config.toml
arch = "unet"
model = "model that predicts nearness at each pixel"
dataset = "rendered rooms with furniture"
train_examples = 36250
image_size = 64
crop_scale_min = 1
horizontal_flip = false
color_jitter = 0.1
norm = "batchnorm"
activation = "silu"
pixel_unshuffle = 2
widths = [64, 128, 256]
blocks_per_level = 3
block = "basic"
attention = true
upsampling = "nearest_conv"
loss = "mse"
targets = "nearness"
init = "torch_default"
residual_init = "none"
optimizer = "muon"
muon_scale = "spectral"
lr = 0.011
momentum = 0.85
nesterov = false
orthogonalizer = "polar_express"
adamw_lr_other_params = 0.0012
grad_clip = 3.0
ema_decay = 0.995
steps = 5300
batch_size = 192
epochs = 28.1
lr_schedule = "constant"
warmup_steps = 1060
weight_decay = 0.02
adamw_weight_decay_other_params = 0.01
Rows from block 12 of a small model that predicts nearness at each pixel, named by matrix and row number. Rows with one number belong to one channel. Each number is 128 + 24 x the weight over its row's rms, rounded and kept within 0 to 255. All counts start at 0.
After each channel's rows are labels from the 100 images, of 14976, where the channel reaches its highest value: "peak on" is the class under the peak. Only what is clearly more common there than usual is listed. The data: rendered rooms with furniture. In brackets: how many of the 100.
# convs0: first 3x3 conv (model.decb.0.2.convs.0.weight, 128x128x3x3, each kernel summed), inputs 0-127
# convs1: second 3x3 conv (model.decb.0.2.convs.1.weight, 128x128x3x3, transposed, each kernel summed), outputs 0-127

convs0.103 [137 122 120 125 103  94  92  95 153 126 146 163 101 139 136 109 134 132 100 157 130 102 102 100 111 134 124  67 113 123 132 111 113 197 138  68 128 134 152 146 161 141 170 133 150 165 123 124 124 160 170 147 128  53  94 147 102 130  88 118 102 144 131 152  90 127 103 130 114  93 153 100 134 100 143 134 115 110 162 115 101 104 175  97 103 140 134 167 132 106 132 155 134 124 100 132  82 133 126 141 108 179 109 126 141 135 100 149 120 133 133 123 108 158 145 112 145 118 105 121 101  98 140 119 134 133 128 121]
convs1.103 [147 113 144 123 139  90 125 129 111 132 137 145 151 109 152 143 123 127 109 150 113 125 131 133 114 155  90  70 111 111 117 119 109  59 151 150 141 137 118 154  91 156  89  78 110  94  95 117 114 116 101 121 103 141 141 105 172 123 138 139 142 112 102 131 158 132 142 156 152 129 119 160  98 146  89 109 128 116 133 116 152 167  72 148 171 115 127 118 146 105 103 119 127 134 164 101 168 130 153 115 139  59 155 112 132 134 136 122 163 101 160 123 120 114 102 121  75 172 148 138 169 138 114 121 117  97 126 108]
peak on: flower (33)

convs0.127 [118  77 141 138 140 125 133 112 116 136 132 140 114 107 121 130 158 149 146 102 180 132 135 128 123 143 135  76  47 128 133 121 124 137 149  78 102 162 156 137 122 110 126 155 160 125  90 125 133 115 194 151 136  95 124  57 139 133 142 149 110  91 131  98 142 105 135 108 165 101 112 100 119 139 124 120 129  94 128 121 100 106 142  80  73 167 131 121 126 139 106 168 135 122 136  98  83 148 144 113 125 136 144 121 132 112 115 128  89 121 138 118  90  84 112 140 121 145 118 136 126 137 118 156 153 162 140 105]
convs1.127 [141 127 122  95 159 103 134 131 101 181  83 124  88 117 117 133 162  94 154 113 103 146 109  95  89 160 103 132 127 175 116 158 125 116 138 148 155 124 133  95  90 146 133  97 105 136 149 158 121 125  61 105 122 105 102 129 139 123  98 121 123 114 152 151 129 118  93  75 111 156 119 147 131 100 125 150 160 126 127 157 148 160  92 154 179 102  91  96 105 158 138 143 129 119 103 122 120 110 133 139 150  97 141 147 101 124 154 139 132 126 108 128 168 130 147 134 118  89  93 170 142 109 137 153 135 109 149 173]
peak on: trophy (55); barrel (38)

convs0.124 [156 199 128  91 110 120  96 123 108 156 137 172 167  99 146 156 144 149 140 120 103 113 102 121 174 149 160 133 132  80  95 137 127 125 167 147 138 116 136 102 120 156 106  98 139 166 112  90 101  98 136 148 130 132 123  80  85 100 122 154 106 103 118 153 137 113 167 126  93 107 108 101 133 119 130 123 158 114  79 108 116 127  86 119 149 130 118 120 101 115 163 121 128 138 104 157  84 124 124 122 138 128 122 105 127 126 130 118  95 125 103 119 103  91  99 145 105 108 126  70 128 161 146 135  82 131 115 138]
convs1.124 [124  91 118 120 130 148 134 113  99 178 173 122 110 129 119 139 148 138 169 105 130 116 110 134  97 117 131 137 135 136 104 154 163 131 111 153 108 116  95 111 129 105 141 119 140 100 131 121 141 154 142 202 110 118 114 128 128 170  93 163 132 122 161 111 114 131  52 149 116 136  85 100  83 125 151 120 130  99 169  98 178 122 135  81 121 136 118 146 164 104  99 147 134 158 155 100 104 157 113 112 131  91 113 126 137  95 112 150 154 115 125 140 107 125 120  88  93 131 126 140 140 137 123 107 166 163  99  97]
peak on: umbrella (70)

convs0.40 [122 147 184  99 126 113 131 159 128 132  97 114  83 168  95 119 171 135 132 162 117 135 116 104  98 131 112 137 138 101 121  87  91 142 184 118 129  98 112  99 167 149 105  86 144 102 136  82  99 113 139 138 108 117 143 149 156 112 152 143 115 136 120 151 143 126 120 136 147 127 135 101 133 102 114  68 123 114 134 133 132 133 129 139 118 122 150  76 126 133 108 133  52 153 170  93 166 100 132 102 129 156 119 152 145 104 125 109 133 127 120 126 132 150 121 158 143 143 155 135  93 127 147 166 107 124  85  86]
convs1.40 [128 147 106 193 109 157 122 125 153 114 120 156 142 116 113 147 102 109 114 125 120 113 114 102 141 148 119 136 148 146 144 150  97 104  96 142 100  82 100 147  84 114  99 127 114 108  97 138 111 139 116  78 124 133 130 114 142 104 133 116 140 138  89 120 121 139 119 142 119 129 108 114 146 154 125 122 140  95 107  76  64 157 190 166 123 112 163 113 112 171 125 180 106  90 103 153 146 105 125 121 163 103 141  88 130 139 138 145 129 132 138 151 132 172 140 144 138  96 110  94 120 183  95 129 131 135 163 131]
peak on: wall (91)

convs0.85 [132 143 121 162 101 103 114  99 107 172 126 110 107  86 124 112 124 181 109 110 105 122 176  99 117 114 137  96 122 115 129 115 169 102 115 123 109 152 152 143 134 107 127 172 112 147 136 154 167 135 168  99 126 132 157 102 122  99 125 123 117 171 139 113 124 147  80 101 121 159  99 139 124 123  68 131 125 124 101 132 125 135  61 117 152 137 128 145 109 153 165 163 143 107 102 156 131  92 142 160 130 117 106 146 161 122 111 147 124 134  89 139 130 125 132 122 130  84 141  89  79 116 134  88  81 103 130 129]
convs1.85 [131 170 146 139 167 148 135 162 141 124 125 116 121 106 164 107 121 104 163 150 108  57 145 102 150 107  80 155 137  90  89 143 141 118  73 147 155 118 127  79 126 145 134 103 127 114  84 102 164 106  82 152 130 128 128  86 153 130 117 145 153 157 167 119 143 130 112 145 142 105 168 114 151 140 135 137 139 111 136 150 102 160 157 144 144 142 116 144 107 149 127 113  84 121 133 128 208 133 118 136 148 152 115  80 147 141 102 142 126 120 115  98 144 135 111 146 100 101 137 120 137 155 121 125 140 141 129 158]
peak on: wall (97)

convs0.45 [121 104 149 130 114 132 149 114 133  97 146 107 136  77 142 149  95 108 169 155 121 136 128 127 121 113 188 125  87  82 110 101 128  82 130 165 106 152 133 149  94 149  98 129 131 132 154 150 148  96  86 125 172 165 138 127 110 143 131 158 147 129 126 107 144  99  83 104 105 156 126 139 134 162 159 117 171  89 109 137 132 184 141 105 134 126 126  60 145 194 114 146  97 160 107 121 141 121 128 151 143 151 107 141 133 163 128 149 104 137 152 113 138 118 131 105 107  97 134 138 151 108 136 140 117 126 139 123]
convs1.45 [160 107 112 118 135 103  94 143  84 155  96 136 103 155 132 108 116 121 151 112 164 109 154 148 146  94 105 129 162 147 133 167  88 137 129 105 119 128  77 112 151  93 162 152 102 128  78  83 114 106 131 130 153 117 143 133 132 108 128 121 104 130 175 156 114 126  91 107 125 121 147  94 153 131  98 152 133 127 126 148 150 123 122 149 124 157 133 115 107  96 157 132 173 106 157 121 129  77 151  82 126  99 100  92 134 130 125 108 165 147 119 134 152  99 165 153 108  82 109  98 134  84 139 102 118 110 128  90]
peak on: robot (42); umbrella (26)

convs0.118 [116  80 130 131 127 149 128 145 148 179 129  84  78 116 125 122 143 153 127 132 171 132 149  95 101 178 115 101 128 123 120 182  94 105 162 107 129 102  85 124 110 137 101 160  95 114 161 137 118 108 141 174  97 146 117 128 103 142 140 143 134  73 139 122 127 104 134 127 157  97 123 114  95  80 115 105 139 114 140  93 105 130  80 137 121  88 132 110 154 125  70 127 150 142 114 131 155  78 131 116 137 124 156 112  99 127 103 136 120 130 133  86 148 127 140 129 119 132 155 159 146 146 123 114 116  89  91 116]
convs1.118 [122 192 118  88 159 132 124 178 133 122 111 113 148 160 105 138 117 134 173 122 143 134 117 130 126 107 137 111 168 107 120 114 145 150 126 147 158 100 131 116 153 168 136  82 148 149 111 180  93  97 132 109 127 161 139 157 165  98 126 108 139 150 121 128 142 137 145 121 145 148 129 162 101 190 164 154 121 118 110 114 137 165 146 117 133 120 134 180 118 129 163 172 147 144 133 107  97 188 132 117 135 145  99  98 103 135 140 128 146 118 144 147 166 154 130 101 150 123 117 112 120 148 134 158 115 131 173 176]
peak on: robot (65)

convs0.69 [106 103  74 141 148 100 168  90 152 129 124 107 121 118 141 133  94 125 142 105 116 121 122 113  97 149 112 122 103 137 128 120 133 131 151 128 142 124 135 169  77  98 132 124 180 121 113 176 158 108 126 115 131 153 184 106 131 110 120 155 115 127 146  99 148 128 136 105 124 126 121 128 118  90  95 115 164 143 141 128 180 159 107  93 133 136 110 111 136  99 131 145 149 143  89 140 110 136 113 126 182 122  93 157  70 155 110 132 106 151 118 156  99 122 114 186 105  98 110 172 111 147  74 113 124 147 121 139]
convs1.69 [150 135 113 108  82 124 107 132  97 132 172 146 161 137 130 142 142  94 136 189 120 140 153 147 119 121 135 152 127 132  77 117 148 159 135 142 148 134  93 109 123 162 113 136  82 169 146 117 143 160 129 134 154  94 134 123 133  87 147 118 102 142 139 106  90 132 143 150 131 157 137 165 162 148 123 106  63 130 119 142 137 138 153 192 130 159 147 146 135 112 140 131 100 153 118 146 181 160 128  94 120 114 120 122 112 136 118 178 122 109 104  97 140 121 119 139 183 114 143 107 157  97 179 128 133 125 117 109]
peak on: robot (100)

convs0.78 [126 113 143 124 148 107 146 144 124 119 175 112  57 132 134 100 107 134  89 140 107 113 103 201 111 109 123 139 117 126 135 147  97 108 158  85 134  98 115 168 148 137 134 109 164 140 144 133 137 155 117 133  88 138 107 118 118 100 119 106 136  93 100 163 121 126 113 128 171 135 144 109 125 141 135 136 105  95 129 127 152 129 176 129 148 105 152 155 155 128 176  94 125 120 117  79 112  63 147 115 105 100 107 149 108 130 101  91 106  95 105 113 107 134  90 125 126  91 162 148 121 118 111 135  93 115 137 138]
convs1.78 [114  80 155 121 146 148 141 109 149 141 129 114 122 103 124 160 184 214 107 110 150 127 123 123 159 130 147  88 124  84 108 129 114 157 159 164 112 130 153 164 118 128 120  88 139 153 132 136  85 124 128 139 156 134 130 183 117 130 177 145  87 125 113 118 115 137 159 144 113 156 114 130 147 100 141 106 119 139 146 125 154  88 152 138 106 126 125 112 154 164  84 171 151 128 122 138 146 105  63 121 127 136 164 119  97 133 132 106 138 126 135 131 140  96 135 136 101 158 100 134 113 123 150  91 120 103 109 105]
peak on: umbrella (30)

convs0.121 [121 119 120 136 148 146 134 151 139 162 139 140 124 134  90 128 152 207 127 134 120 133 144 104 135 133 154 141 141 156 125 149 128 121 121 126 117 136 153 167 146  94 138 130 148 130 139 127 147 158 145 138 153 139  90 125 141 101 142  85 129 166 154 111  83 126  86 113 148  97 114 129 143 154 125 136  86 155 133  95 106  89  92 164 104 110 117 150  80 114 116 104 136 149 145 132 127 167 131 141 160  82 103 147 145 102 164 128 137 153 181 139 152 171  85 115 118 124  91 139 152 125 131 169 167 173 111 161]
convs1.121 [116 116 103 140 125 153 166 111 121  95 109 114 126 109 156 166 115  98 121 162 133  80 114 176 109 144 110 111 109 125 115 133 115 148 127 132 116 190  74 122 116 135 102 121 129 161 144 117 129 137 107 158 166 157 134 147 131 107 132 128 116 126 134 134 124 103 118 121 140 154 182 161 113 157 120 166 112 130  85 144 137 123 134 153 146 153 128  81 132 149 170 140  98 164 110 114 157 150 173 128 117 118  95 112  96 188 138 134 155 131  96 145 149 145 161 180 151 140 149 111 145 163 146 100 120 105 157  97]
peak on: umbrella (95)

convs0.36 [138 144  93  98 144  74 109 135 151 165 127 103 162 121  91 164 132 144 118 175  97 142  86 144 131 184 171 153 182  89 120 144 152 152 174 124 131 121 153 162 121 130 113 157 154  98 127 124 125 113 128 124 134 120 107 128 139 111 158 126 126 126 121  74 149 139 189 134 153 124 134  61 122 134 128 132 108 104 106 118 155 120 130  89 140 127 114 145 163 142 118 108 115 124 121  93 108 119 137 145 147 103 118 100 176 117 127 104 129  95 103 128 121 156 127 136 110  85 100  97  97 118 123 129 100 138 138 105]
convs1.36 [154 149 144 115 142 148 120  66 109 138  90 147  80 154 164 103 140 113 125  98 136 125 108 101 144 118  98  66 137 171 158 117 121  96 136 125  75 117 119 124 131 130 109 102 112 125 135 152 123 130 160 133 132 162 130  93 122  95  78 146 117  91  96 140 141 103 116 127 114 148  72 100 108  94 112 112 106 112 148 161 120 152 122 160 178 134 123 113 149 117 146 104 146 119 138 137 154 110 113 121 142 162 132 118 135 168 109 181 126 131 128 113 136 103  91 129 144 133 136 185 137 121 141 102 180 148 124 122]
peak on: umbrella (100)

convs0.8 [130 107 134 117 139 134 162  88 149 153 109 164 175 125 146  99 109 134 117 122  92 101 147  95 134 135 116  99 161 133 169 167 127 118 122  97 132 121 139 167 115 152 158 154 130 129 147  87 106 160 125 151 125 153 119 141 110 145  70  95  98 130  77 126  88 158  92 144 132 165 105 105  90 152 123 116 100 110 143  90 138  94 123 124 149 135 133 130 120 124 144 105 137 147 146 106 147  95 161 114 119  98 113  96 118  77 111 110 128 167 149 125 105 170 127 111 137  85 153 159 140 157  92 128  92 148 116 120]
convs1.8 [144 123 173  79 115 127  95 121 131  69 107  81 113 142 103 163 141 142 142 152 123 112 118 143  91 139 124 121 140 115  76 138 163 126  87 125 120 177 135 137 121 104 126 134 139 161 140 123 146 106 135  94 136 110 130 153 116 104 129 132 131 126 152 125 150  99 119 122 139 101 146  98 161 161 134 144 134 173 114 145 153  82 113 139  77 137 145 101 117 115 146 143  93 139 134 129 154 203 106 121 122 165 120 119 130 166 126 143 112 101 116 143 122 138 122 156 172 175 137 113 126 116 141  91 183 160 106 119]
peak on: flower (32)

convs0.97 [112  97 132 154  95 139  88 147  85 138  87 142 144 136 118 153 126 142 146 153 109 141 105 125 133 128 101 131 111 162 157  98 169 148 168  80 151 117 154 116 163 110 166 166 113 144 138  89 145 154 109  99  92 118 135 101 137 117  98 138 130 161  96 108 148 142 111 121 141 137 121 126 118  96 141 106 115 113 149 103 122 139 169 167  96 126  90 107 122 139  98 125 117 119 117 116 174 114 128 123 126 115 125  80 133  94 113 174 102  90 137 191 127 148 135  96 100 104  90 137 108 100 127  81 100 119 140 120]
convs1.97 [139 111 122 130 140 154 143 149 151 105 147 127 129 140  97 120 147 150 117 152 147  96 137  93 137 131 108 180 171 135 102 151 125 152  56 106 127 119 135 103 145  81 129 101 127 154 158 135 130 109 164 123 130 132 162 115 121 125 102 152 182 110 159 174 135  88 143 136 117  82 103 160 128 177 112 133 121  99 142 124  95 189 112 118 144 102  99 122 122  99 124 127 106 136 152 117 129  97 145 122 163 147 126  94 164 189 112 115 145 140 158 108 121 112 132 110 154 100 150 133 112 139  98 134 154 149  95 124]
peak on: flower (25)

convs0.125 [142 134 119 106 120 109 104  93 166 130 110 154 129  84 105 155 102  95  94 121 122 127 146 177 134 186 135 129 146 105 110 122 167  89 122 118 169 144 118 137  57 130 129 154 109 133 159 112 145 137 127 116 109 101 114  94 117 141 146  68 133 130 183  90  96 127 115 119 161 146 145 132 118  93 133 130 142 130 126 121 105  98 152 148 120  91 153 145  98 127 182  92 130 114 129 142 122 168 134 145 177 167 138 144 127 113 108 148 120 122 125 147 132 131 128 135  86 143 170 144 156 100 107 123 135 155 132  98]
convs1.125 [129 112 115 153 136 136 138 119 122 140 174 122 149 131 123  69 140 169 111 106 124 131 128 103 118 135 131 131 135 160 146 125  87 139  84 108  87 117 144 145 126 147 146 139 149 109 104 132 138 141  86 112 142 169 142 132 100 120 148 153 126 136  71 116 175 122  99 182 132 138 114 128 105 155 161 136 149 106 109  96 135 122  71 118 156 119 104 112  92 119 145 130 163 161 159 124 170  65 160 137  98 105  94 122 155 101 129 108 112 114 123 124 132  89 174 157 160 143 135 119 111 153 158 136 119  90 152 137]
peak on: umbrella (46); dog (33)

convs0.87 [120 128  86 104 118 151 129 124 110 140 127  81 131 145 129 113 118 101 109 125 114 145 121 161  91 119 153 117  62 148 107 160 111 156 146  98 118 136 134 151 109 135  88 123 117 125 109  94 131 133 163 134  94  60 132 108 110 172 108 105 115 111 156  88 115 140 147 155 155 116 151 172 132 126 137 125 108 143  79 116 160 142 144 142 128 103 123 104  91 152 178  97  87  90  94 109 115 120 130 112 112 126 141 118 115  93 151  95 143 108  98 124  95  95 108 126 102 122 125 127 113  73 118 156 110 105 153 104]
convs1.87 [143 138 120 129 133  96 148 187 143 134 117 138 116 106 154 160 115 188 170  92 125 125  90 116 102 129 142 130 148  95 162  82 127 125 133 118 125 110 141 138 152  98 126  99 160 111 149 166  94 108  92 128  88 148 135 172 123 127 145 174 127 120 108 116 140 129 116 122  78 108 113 119 126 131 159 121  84 126 184 143 111 164  97  82 116 115 127 133 144 117 118 134 149 187 129 111 118  98 107 147 113 115 106 112 124 160 123 144  97 117 130 110 105  78 160 108 129 174 111 151 128 170 134 114 110 124 130 143]
peak on: barrel (58)

convs0.106 [153  91  97 109 140 135 113 104 135  88 126 153  95 158 127 143 142 135  98 179  76 101 165 138 109 122 117 168 117 117 127 128 146 140 144 114 127 156  90 140  93 145 186 134 145 151 135 144 146 177 130 166 106 147 126  85 176  86 114 110 141 118 105 143  92  99 118 103 131 138  96 127 129 101 113 140 131 123 135  91 110  98 128 121 108 133 116  92 154 121 106  87 130 187 154 132 146 138 149 161 143  93 146 140 111  96 147 128 160 113 131 112 122 141 100 142 117 137 141 161  96 131 167 160 131 157  94 118]
convs1.106 [145 122 130 109 139 105  88 150 137 103 160  89 153 114 105 180 120 125 113 122 149 144 119 125 123 131 123 115 169 140 117 148 103 156 138 113 107 126 113 153  86 137  75 127 157 146 164 143 120 112 178 135 188  99 132 122  83 134 105 157  96 108 137 103 171  86 112  81 163  94 147 156  81 127 142 132 105 157 136 158 135 120 143 126 137 138 143 124 103 118 159 118  85 112  97 126 147 119 151 145 118 146 109 143  62 139 128 157 126 101 112 150 114 135 121 122 153 112 166  85 121 100 135 100 108 122 146 123]
peak on: umbrella (59); lamp (37)

convs0.84 [112 108 130  82 124 118 164 112 104 150 111  67 113  86 159 154 101 151 105  99 149  97 118 118 122 112 140  93 117 148 115 132 119 111 116 107 113 119 132 128 145 136 108 133 101 111 151 145 121 138  92  58 151 100 162 124 130 170 138 156 114 123 126 158 140 128 143 119 125 131 163  99 122  89 155 121 155 157 118 125 143 117 132 136 128 116 131  95  75  81 126  88 128 101 105 111 136 147  92 126 129  93 147 139 146 107 121 101 161 138 110 128  96  90 135 143 130 106 154 108 127 124  39 128 141 119 109  83]
convs1.84 [151 126  80 102 170 133 110 155  95 145 117 152 115 136 141 126 156  94 121 116  74 138 149 111 155 132 106 147 152 127 106 163 104 125 136 124 149 156 117 117  91 138 102 135 114 103 144 138 110 169 109 108  85 142 106 130 106 100 108 146 117 110 116 100  69 130 127 133 171 118 123 120  90 126 103 166 141 150 174 123 128 156  91 129 109 100 148 152 179 144 148 146 118  76 128 140 139 125 174 135 125 136 190 128 127  81 136 129 101  84 160  95 112 112 134 104 143 143 133 170 136 103 136 139 129 107 118 110]
peak on: robot (53)

convs0.32 [145 112  89  95 126  95  95 144  82 127 117 114 147 100 131 118 169 123 124 141 101 128 135 133 163 154 137 126 136 153 167 143 112 141 166 111 109 133 105 108 121 125 185 150 142 102 111 131 154 143 134 124 111  94 131 113 124  86  70 122 104 137  90 152 130  88 111 127 156 114 173 115 108  99 124  67 116 104 178 120 119 140 123 110 132 149 122 132 111 121 155 140 111 103  98 134 120 112 132  88 141 128 169 117 126 101 114 129  88 133 129 144 142  88 120 186 128 116  96 146 142 130  63 101  87 147 128 124]
convs1.32 [106 117 154 120 106 106 128 153 164 139 102 143 101 129  89 129 115 170 143 107 140 116  91 108 106  92  71 141 150 139 140 134 142 150 140 158 147 105 106 137 129 123  79 100 120 119 116 168 139 140 178 116 116 134 125 116 118 169 141 149 181 150 152 134 116 114  99 126 122  93 106 114 108 108 129 153 157 108 133 114 104 151 151 149 139 137 133  78  94 129  88  84  98 154 183 120 129 135 145 135 170 147 150 110 115 160 105 109 166 150 116 163 172 132 133 120 134 146 173 106  94 125  94 160 139 111 105 130]
peak on: flower (31)

convs0.53 [143 113 100 155 150  91 149 150 131 106  91 185 108 141 134  93 127 122 134 152 152 137 136 122 126 135  89 126 145 103 140 113 180 130 117 133 126 138 107 121 105 141  87 157 125 123  81 136 190 162 139  91 158 134 142 118 158 156 166 109 153  94 153 166  93 119 129 163 154 137 113 151 120 129 120 139 119 141 145 164 113 112 113  77 113 114 150 113 140 174 102 136 147 207 176 153 127 111 158 163 146 107 139 128 140 132 148 113 131 107 120 155 127  90 138 143 103 140 166 133 133 144 129 106 140 134 117 115]
convs1.53 [134 169 154 134 139 107 144 138 172 111 145 151 118  98  93 123 107 108 157 137  89 130 129 129 117 108 122 104 107 121 107 123 135 121 111 141 158 134 112 136 140 116 119 122  70 142 130 104 133  81 105 109 121 159 105 113 140 105 165 128 176 160 146 121 136  83 145 143 106 172 149  87 124 156 143 126 142 153 104  96 130  94 150 171 109 158  96 150 132  85 131 152 101 140  95 109 120 155 179 120 101 146 123 141 140 144 128 132  63 120 131 147 101 140 168 143 159  86 154 116 175 107 103 154 155 107 120 128]
peak on: trophy (62); robot (31)

convs0.28 [121 149 110 144 112 117 105 105 121 144 157 113  96  89 101 147 121 106 122 158 114 180 128  77  93  60 140 130 125 138 123 133 144 122 161 103  93 146 123 148 135 127 132 127 112 161 119 171 137 102 124 146 140 116 119 149 117 161 111 139 121 110 147 151  51 105 125 129 113 147 100 129  84 114  96 105 149 155 113 152  78 154 147 135 102  99 161  86 131 109 109 135 112 149 146 160 115 122 158 149 109 117 122 126 153 137  86 104 125 117 105  84 131 147 118 190 104 120 100 144 110 142 118 100 167 123 127 122]
convs1.28 [103 113 111 156 121 129 117 144  84 118 144 147 103 117 153 125 101 124 139 154 172  90 131 161 126 133 107 152 167  95 168 143  93 121 119 170 191 138 138 158 155 126 126 101 110 144 137 150 108 139 141 138 108 116 119 129 154  78 132  95 117 150 116  99 149 154 112 159  98 109 147 121 131 179 168 137 136 109 106 108 160 176 127 159 127 163  89 150 115 151 108 105 170 125 112 124 120 161 139  85 114 110 141 114 103 107 121 180 100 110 137 150 133  85 133 132 127 154 153  96 134 117 120 134 110 176 117 138]
peak on: trophy (37); robot (27)

convs0.56 [101 116 153 118 148 142 140 135  98 143 128 118 117 121 153 160 111 127 107 141  86 113  84 169  94 107 138 123 118 150 116  81 109 131 118 102 115 115 143 142 145 151 109 156 110  92 138 110 129 171 132 155 119  58 123 124 128  78 154 168 116 116 140 123 167 118 126 137 129 141 138 187 154 125 123 111 139 132 135 143  84 150 127 110 144 161 159 103 170 129 124 167 124 114  81 169 147 141 129 159 160 121 129  88 107 158 136 190 108 148 123 125  95 133  93  97 119 103  89 125 141 131 145 163 114 151 107 120]
convs1.56 [138  86 144 130 104 114 112 167 175 149  80 158 125 148 135 132 118 139 115 148 126 144 160 144 174  79  91 127 159 147 101 101  88 162 128  81 136 114  99 120 149 110 104 155 151  94 114 101 142 113 114 112 130 146  99 143  90 134  77 130 134 140 110 139 107 126 108 166 173 130 137 137 116  98 115 150 137  87 112  89 144 118 103  78 111 113 149 138 112 123 121  99 128  93 138 120  96 127 170 116 142 145 111 130  95  89 111  93 144 129 102 143  97 124 123 169 119 124 117 142 138  93 119 104 103  99 136 166]
peak on: trophy (28)

convs0.58 [ 90  88 125 117 144 152 155 105 102 129 125 147 121 108 157 101 100 122 155 162 139 141 129 149 109  69 116 117  95 145 144 147 148 123 103 137  98 120 114 114 157  93 136 109 137 105 132 177 146 104 112 133 163 147 142 143 130 126 107 168 104 143 102 136 175 117 138 144 139 135 138 103 125 131 155 141 138 114 138 107 151 146 143 155 145 135 131  57 108 124  86 118 101  90 103 130 106  88 135 122 124  80 141 137  90 142 105 102 124 118 115  83  99  95 135  95 144 189 132 156 117 131 117  86 171 156  97 122]
convs1.58 [162 133 129 104 146 123 147 118 122 114 125  69 124 128 103 136 197  76 169  98 100 107 161 171 135 130 152 153 143 132 118 136 143 150 130 101 115 143 138 110 119 128 133 142 111 130 148 125 135 111  65 117 126 139 130 156 139 114 136 101 106 145 158  92  92 146 119 137 131 152 151 183 100  95 132 118 138 106 160 156 111 127  81 136 122  81 103 126 145 148 129 127 142 155 123 135  97 159  74 105 107 139  87 127 133  81 196 148 110 117 149 156 125 135 129 160 119 109 120 132 116 130 115 139  95 101 115 118]
peak on: trophy (79)

convs0.37 [121 127 110 143 106 121 106 112  72 124 120 157 109  86 113 119  66 121 111 129 124 127 134 135 150 138 103 116 136 107 132  77  95 120 152 127  66 142 114 107 165 140 125 151 146 126 156 124 105 114  72 164  62 160 109 128 137 119 140 121 134 109  89 116 114  77  89 106 127  95 131 134 147  81  94 123 110 144 120  85 118 111 161 148 144 135 134 126 116  97 143 114 103 146 134 142 157 153 136 158  96 107  86 141 138 113 179 152 128 104 119 135 138 108 145 124 125 149 118 154 130 121 127 163 149 115 174 104]
convs1.37 [104 157  87 104 122 130 114  97 109 187 107 109 137  83 131 109 117 121 128 127 157 130  80 150 124 131 144 156 136 128 140 131 146 143 105 129 123 153 106 122 129 116 132 109 123 127 162 133 105 164 117 127 139 143 124 148 145 137 139 123 151 112 148 128 153 106  96 144 176 159 162  91 182 119 122 154 111 148 173 182 118 182 119  99 140 123 137 145 116 116 122 126 133 149 171 164  92 127 154 146 102 140  72 114 131 140 162 125  95 114 107  82 110  92  79  98 122 123 126 112 140 140 182 149 102 133 157 117]
peak on: barrel (60)

convs0.94 [147 140 150 101 169 187 123 147 145 125 133 131 116 110 107 138 140 123  91 131 100 138 120 128  97 103  98 122  78 118 125 119 143 130 157 122 125 144 131 114  94 105 118 138 137 132 141 114 117 106  94  99 155 124  87 143 153 107 140 167 132  99 149  99 161  71 138 116 133 137 118 112 165 135 101 165 150 119 127 131 162 118 148 112  88 101 122 131 162  83  88 151  90 140 126 113  86 120 117 162 168  89 122 138 173 116 133 133 149 114 112 127 189 133 130  96 175 110 160 149 109  89 112 117  88 116 131 113]
convs1.94 [127 126 103 135 122 152 149 104 159 138  81  97 113 151 165  97 154 156 175 132 130 121 121 119 119 110 144 164 116 158 155 133 119 103  97 112 142 164 121 110 100 155 163 162 107 149 109 132 136 114 108 141 140 123 155 132 118 121 169  98 123 134  99 112 145 112 127 128 128 144 158  75 151 136 152 133  84 151 115 133 117  91 167  91 152 105 131 171 108 170 156 124 112 130 101 202 164 102 134 113  85 103  99 119 144 118 147 143 120 140 128 124 110 129 108 136  92 148  62 117 150 128  89 117 133 134 124 100]
peak on: barrel (90)

convs0.120 [109 115  74 112  98 129 105 128 131 142 114 153 102 108 110 102 150 112 111 141 107 107 137 108 110 165 100 151 116 120 141 123 138 100 124 133 132 140 150  80 141 159 201 134 170 114  98 158 122 114 113 151 170 121 109 103  65  96 134 126 106 100 139 120  97 105 151 149 138 118  63 126 152 132 124 103 114 139 140 154  99 104 108 100  83 139 107  99 149 137 146 132 157 118 116 128 133 111 100 118 173 161 141 158 149 132 130 126 107  87 145 161 134  74 135 146 149 141 106 146 153 114 102  88 110 119 120 145]
convs1.120 [167 147 174  87 119  72 127 146 128 118 123 155 109 148 149 149 104 186 119 179 138 169  95 119 146 130 169 158 139 138 120 101 148 105 114  85 120  70 119 121 126 112 124 140 108 134 166  84 113 152 148 107 115 104 119 156 131 152  67 151 146 158 103 148 141 144 154 116 123 143 166 128 130 127 148 142  90 126 124 138 124 111 105 154 121  98 127 115 103 144 110 128 131 132 135 146 118 151 164 161 101 126 117 102 125 164 132 102 121 152 112 134 170 140  93 122 147  84 134 153  80 162 132 140 142 110 118 146]
peak on: robot (86)